A small sound classifier, trained from scratch: batches of 64.
Rows from block 6 of a small sound classifier, named by matrix and row number. Rows with one number belong to one channel. Each number is 128 + 32 x the weight over its row's rms, rounded and kept within 0 to 255. All counts start at 0. Numbers have three digits each.
After each channel's rows are labels from the 100 clips, of 14976, where the channel reaches its highest value: "peak in band" is the frequency band that holds the peak. Only what is clearly more common there than usual is listed. The data: melodies that start on their tonic, played by one synthesised instrument. In brackets: how many of the 100.
# convs0: expand pointwise conv (model.blocks.6.convs.0.weight, 240x40x1x1), inputs 0-39
# convs1: depthwise 5x5 conv, stride 2 (model.blocks.6.convs.1.weight, 240x1x5x5, trained with AdamW), a 5x5 kernel
# convs2: project pointwise conv (model.blocks.6.convs.2.weight, 64x240x1x1, transposed), outputs 0-63

convs0.205:109149112084155106099125150133091106126193113049150134097125130138133129169072118043131121139209113109161147145127139124
convs1.205:165124139065110167133090111138132164091156176103139139125171079126170186113
convs2.205:103140152126105156099132167126153118154164080144208064118094147105090145169129163076098093128172132117122097133090151093133144175100102126194098139164063094159141159098150164131082095166090137
peak in band: 0 to 250 Hz (44)

convs0.8:113197147129109136143179144092156109148069125166179060144167129200133133168109116123163074134136109125079120142123105125
convs1.8:140152142145147111118096081125116081090075115115076085067088142087124088135
convs2.8:126095126145128161102080124148162159111148133114115138116165077180134064100139098148147090085154131126179101136172140194076176079176100149163135145117200159153123143173063133123175107122105123
peak in band: 4000 to 8000 Hz (73)

convs0.43:083144114145167107152060113150066151123109164133159165142085151121149070178117109158114122133086133045143131115149166115
convs1.43:134124134109119118146148129144152157196160114151211209125116113171127121111
convs2.43:106146101178151092169148165126091130071160059125101065129133094162136121122141121169080153124127173149177154107153093106125093091154124151139165084178143138153082111171188175174111109114103092
peak in band: 500 to 1000 Hz (49); 250 to 500 Hz (36)

convs0.164:106206091124137135124089081118145077120131148144163137121123087147136090167120163057099088141138147173156142093163158186
convs1.164:149108125120138140116081129128118128068126113118123046107114132138026113126
convs2.164:064110212113136129112091099164083080096125142144135194055115073151116093100155166175105101102170149108113103135124169186156098123180087125146085100141159124144139097115135134102140141107143125
peak in band: 1000 to 2000 Hz (33); 500 to 1000 Hz (30)

convs0.144:105107134194135153129151074152088131108093043123142174159159092107122145097159133156098139169069162090122125092126163128
convs1.144:162166147167169132153146134131134123141103112089072090088078098086086092091
convs2.144:135162091156068092091113104170095175110103168142079118086050155050128127151101077133132106059163117093105132123141135114145168113115155187144073138093083126141131152114099151117117145157153129
peak in band: 4000 to 8000 Hz (55)

convs0.132:128103151131105162130120105149117098117150119100117147108129093042076094172161167107101117127172205088131163193116148132
convs1.132:122112133105128127101118146078188092125141075169102167167075098112150100076
convs2.132:118129174147106105055145108098090092153083121137139082127095142128135114128155081126110144169097211143112141144113150162126152155051149178115126175136154143069122127090181151099142149149062084
peak in band: 4000 to 8000 Hz (69)

convs0.119:142127114122119140079123101126144087083094173179164143102126136116114086063139124171105168119147132117100105111188217097
convs1.119:121086078129102127123057128131197126097146148196153125151141145135114174150
convs2.119:166224136125162105186175109116090162091136066118126113128149083146140107166119090133089081115095068077133141132085139204119145147160099102119101147126114132175167136171130111125113149134085117
peak in band: 0 to 250 Hz (40)

convs0.183:047164136110142187083138117159137130215146145112090149106124124097097121140099139186090077139126125132167144126125144174
convs1.183:137133135125098071129140088137067148137065161079131118063147109141096092143
convs2.183:130103155126131166087128116118052039173147136111103126110085172109072120171157145117166160082140124134096168108093092178145126136114130103149140105116092109104088073148091096165161171067125138
peak in band: 0 to 250 Hz (77)

convs0.141:127125099102106126122105103099082123081065105186115113071103120127129085045114109164132123109175174132083167151153126109
convs1.141:115111124104116110110127073123086098157066099077081136057125104095126107150
convs2.141:074080132124090162166163091151109160123091146154145126088101200165080117132083141109161129164141074140102114111045114064108070153145174107140156158078107158070129103120126120122131125146133144
peak in band: 0 to 250 Hz (49)

convs0.33:139180123101165094143136109129114084117090155143121129150102142100075090050145158187140178134053138136141117132156075114
convs1.33:116126142124091157110146157103186140160158087191116132143078151112136128048
convs2.33:110142100128139132161086172102088097075093081162145130144134065145151109174113134139141129099139059125171127120156111073101133163156171073104151150113101195123157188112185081080132113153147138
peak in band: 500 to 1000 Hz (33)

convs0.157:117173119119147176088141171093169097068178152126061078138158103145112120164152134143141089125155144191081101127137150144
convs1.157:135137147093087124114129097082115127120079078143140113084067128125121061074
convs2.157:126063126116161151151130093106171111142109087117130150138150129165104081126108172137140137130121101117159095076100166134074081116183133081151113141183173148096119143107105088177226143145133069
peak in band: 1000 to 2000 Hz (46)

convs0.76:131145149080109152141187174077131113120138094192147133041119110181149158151115098139106108108092138170128158156165150102
convs1.76:079128156120143113090102124095168086149172093182104104195086111142106128147
convs2.76:181166129165175159143123209129160106172098161127128133105046083113124124122176150072098113072150163134104158120192132180161128170130144116110103126058150164136136100135095126120106141108148114
peak in band: 0 to 250 Hz (88)

convs0.221:119095086152091105141136096162109130098154140146113173100161120134138106117160111074177096190126194154172073087169157119
convs1.221:119127134122121144099112131082159066145143050168080142149069131100104124095
convs2.221:147153078125060141156095158135178098178169126138142106133135069143133111115131173123189152113068052183169142152143145171156097164190093115113127164102090088159111135144134153141158098130117116
peak in band: 4000 to 8000 Hz (53)

convs0.217:122152150084121182180152096112107144072143120146116118061161121165119112111120107132139118120084189172087156140191141073
convs1.217:121140113120132142159117120144063204130104171051166145122164119124107159103
convs2.217:142142130151137062082182121132142082078158183081074096124138136132132103156111137127117165156144140180137151114180152153179134058061126148104156136178101107100133175151108141125134154087130192
peak in band: 4000 to 8000 Hz (56)

convs0.227:149149117138046133151128129135152150100164128105179084134144157120139116113122146103171098137208046122100105183126129163
convs1.227:158128069124148116104070106128104134083136118118108053109127131130054090129
convs2.227:046093173121147085119161125098132124117158114160134155112141113168144144161165112133136152094080171186135103158131037175105135142093085083085165131086155135122131141154135103105170106066166127
peak in band: 500 to 1000 Hz (59)

convs0.53:108150182149115089083115130103165082168123183150143101114191132096135129128133171088140097094106065135116154171166083163
convs1.53:105087153088116105112125066102102097128105105089093153097098102129080095067
convs2.53:068075125088122150168182101084123144125079121132111184147184139166138119176143120143161191146121115178150092087160147175078077088113105152113160154175118138141161122166113164145166129110088113
peak in band: 4000 to 8000 Hz (99)

convs0.138:129170154074148111132125129131153137114171140138168188071129146187065075104096100140123135090063153163118133124159151163
convs1.138:114156109100127096136133107129060147138068122078163138081133078124151064131
convs2.138:127128099121080104111128065132091103095193180146130100102180134135158142096109149071149179108115138129165136088189130122130098092083086079076133138115127176174170145117056103147139130142099098
peak in band: 1000 to 2000 Hz (35); 500 to 1000 Hz (35)

convs0.105:127093117130127159140184125088100143163191153111135134082148130139153117143127186088132160157148172083212126163122078158
convs1.105:093101055132096079126125113116088127170133165144085193112127108090107130098
convs2.105:128106128118207090048120110083132140175116218113116091145111131115115119132134130164121136117126100106079121107167111187131121122094154161192098129050168113132107116134092129177136077116101105
peak in band: 0 to 250 Hz (89)

convs0.22:143141120137120084133114048149163076116088118136158157111107181167096102122163113087107157118188089085123140108124059119
convs1.22:155125150162133138152158166147166168174201143172163168171145164145125152126
convs2.22:135184139158127128158125179161100195075150168170142080120108127149089160172123162130111112179097049121172101064180143158129134170125115164167132125154099136090074139136117151154121104109163114
peak in band: 500 to 1000 Hz (50); 1000 to 2000 Hz (38)

convs0.228:137094096085140175122095096159169131109163119157070153135145169075121169160097197124112144169141140106169154168078101134
convs1.228:122118110154072123130116140091107164087147071121155118179061102131115087082
convs2.228:089156124103099193189107191132203110112161085128101092140085178144149135099129114129141135130108071103168123110100141140052173116158168144103114109104130119127103113174150104182166177112100127
peak in band: 4000 to 8000 Hz (69)

convs0.201:105145122106166105058133120113130116149167104138116153136066108181116169094119213083138179119145162145131082087152103142
convs1.201:130130119114116139162148158163157177146162181163166142148185143178149184156
convs2.201:118110139112138125102109089080173189028116145070140193150146120121178156157109154096147121133118142120125130113105147123111105136137130129099112135099156163148066168119157147061113067067174143
peak in band: 500 to 1000 Hz (46); 250 to 500 Hz (31)

convs0.21:122174135119079133091108126136123156164188110174139165099093117144136113065102112126065115097152146161165158123102110211
convs1.21:103109123103137145145131170145162192186166175148162162189172137138132137148
convs2.21:113077163070107154139082103086128157139217161137122136110114139118156079125128101171165076156104091091181102152112092137142149140100140196142136110096176097179121133105122105157170105164121178
peak in band: 0 to 250 Hz (30)

convs0.179:111129086162146139102076097083091131125156138191138160035102145149104161124159144098129145169135170147105111165185137117
convs1.179:172111124094102154179143137142172169184146148174173174159148142169149149131
convs2.179:195149113086168079100128154113161161122135135101159150169148047137105124125148142108102133094133107165155148113081119167095154115168144114097155146062122169136134160090147214124145093099115061
peak in band: 500 to 1000 Hz (47); 250 to 500 Hz (40)

convs0.71:123190094149162076137099148183164121098164137161138103177089128084107112163087123177111105188146145161155107119099171124
convs1.71:136119142138163074117144076139063082115111089091096129118087105113122120063
convs2.71:162133158117124150053091178185166104108150054131108150130113105136148107092104130153156113139119149079099101109109091118152140214148124150116128148183102119117129102154123088132113183062101065
peak in band: 1000 to 2000 Hz (32)

convs0.93:098110138163137072124142110168132189098096145165111172152160139107162120123194128074145067138148131142152081087121161078
convs1.93:139096107147077143099129126061160086087149083158100101145061111111108117126
convs2.93:168151074088113112158078132100183124179113112118130074141147076133158168118109107120165069071096061132164149118222156174175105149131124108114133139118097088149119135162094125118132104131105107
peak in band: 4000 to 8000 Hz (81)

convs0.238:121129108098086145083094151141134079059154149155096161104168196147188080099120127127117157145127113130127133124165200147
convs1.238:140101083103123160156109105139189173119148142194189146121129147167146089103
convs2.238:158180122092148142199086120084062182140070135125118123117126177113119142095161180208134118138111132087162124130107078150162126163132160101107120125116144109164145088180171108107081151143162161
peak in band: 500 to 1000 Hz (40); 250 to 500 Hz (38)

convs0.39:169111137134058108116186136181108088120185186126145133126128079098116126144120157149165120137203120131121141157080166161
convs1.39:130118102137110093108119119087088071120131092139037132113100115071147134089
convs2.39:158076153141141193071097133166073116082121081120146093135096089155118145161090118112109164144088144082125150141155144175095159090098111134120140133132141178109116175070184103137088122060168143
peak in band: 0 to 250 Hz (72)

convs0.32:106127132185111119148138135142163112172133180129144128161187098208152146176117126087194083118142112147109106133112140194
convs1.32:134092151130108129091115107086137092119119086122066140105072112056138095084
convs2.32:111075136124106090135098151152144134122108112137084137167175160192147116144116110114140181153147105127171075084186148178093147111118148142079123161074161159114160193113067086087150169154141100
peak in band: 1000 to 2000 Hz (52)

convs0.124:114166126180201156080092142208117147137121133085092170090123133110106151131170078140129115103125150118145190129162151140
convs1.124:092136159079125073138112086128089146093103157093166091086173097130125081143
convs2.124:103113135101114160126162123137066084143176167098128130145148153131054135152177122121063186115164113099067147128120105083140134193125143100144147147127125071097120169105077080164133146067102119
peak in band: 250 to 500 Hz (37)

convs0.95:133145096121159162127095080115098114168138190143122083119170178200156112169140143165150119098160161119197124103148151159
convs1.95:081064095104108138143141121122186162161128141144182154166109105089088098101
convs2.95:136121101097083099150107092083114175163102105140114127143050144107168089129121157142055101133155115127090105149138154143083128135088170146130109185059154119156119161186160130118135048101154104
peak in band: 0 to 250 Hz (43)

convs0.36:179131110100213151109151135087121139113176075164059086146100127119142183107115181114139125108132149143135071122131100123
convs1.36:102100137132154102089160162190113101125186142106108123166165109082129169180
convs2.36:130149162110080086098118125136106111119123166095127165103205102152154124115110121139097100094074188176132133128132091086098167092109107109125160089089095186077042136162133175112124145108167114
peak in band: 500 to 1000 Hz (40)

convs0.17:200099137119156166138087087109118160170102094090073158202119126135110135118085134136120129171051146102143121130102120100
convs1.17:135170101136172091134094126152097088116069140097081136126081171127166146079
convs2.17:152189133173092130158101067154122141132122152116079152107114111051082157147088111101118172109148142093131115118070138083167102104097113161142083150148110096198141147102084098120149174185157123
peak in band: 4000 to 8000 Hz (70)

convs0.175:117183119121084136130121112139102139178158102141126192156102124164157131043140110070086097114081120179136137099156110167
convs1.175:111115134101119149154145171142160156139153151163186195181201119130138140140
convs2.175:177082174011147129116118081141113146110155106112107125157126127063160087150122121113126069144108105122174087178132123121156138110131171125125169113168197094127126144083106084153134104099152134
peak in band: 250 to 500 Hz (35)

convs0.230:139063082133143129177135158082101166178167110106072136092127120109125144186148119117191114147173109105185108128122112165
convs1.230:138101126136097143075126108086125041127134081137054141134122122079125140109
convs2.230:179121124133176063138113111089088117124123161159138107100138103109192159172094120117122137141102136103154130104210098128170158094100177124109147158087159159058210148131141113081146108127160105
peak in band: 1000 to 2000 Hz (31)

convs0.186:107125091167124157159169158175112107074107117121140109140146115060145159091183160153145157177159145118139094179074111171
convs1.186:123100108076156129126099132135127077059100129123114053064137157134116100134
convs2.186:100122158176104145159163110105165122149147048101154121182113140156182086145107130181136163108163127106155138147124140079098147068179167187124149087084091123103110131194097155153130130116154085
peak in band: 1000 to 2000 Hz (34)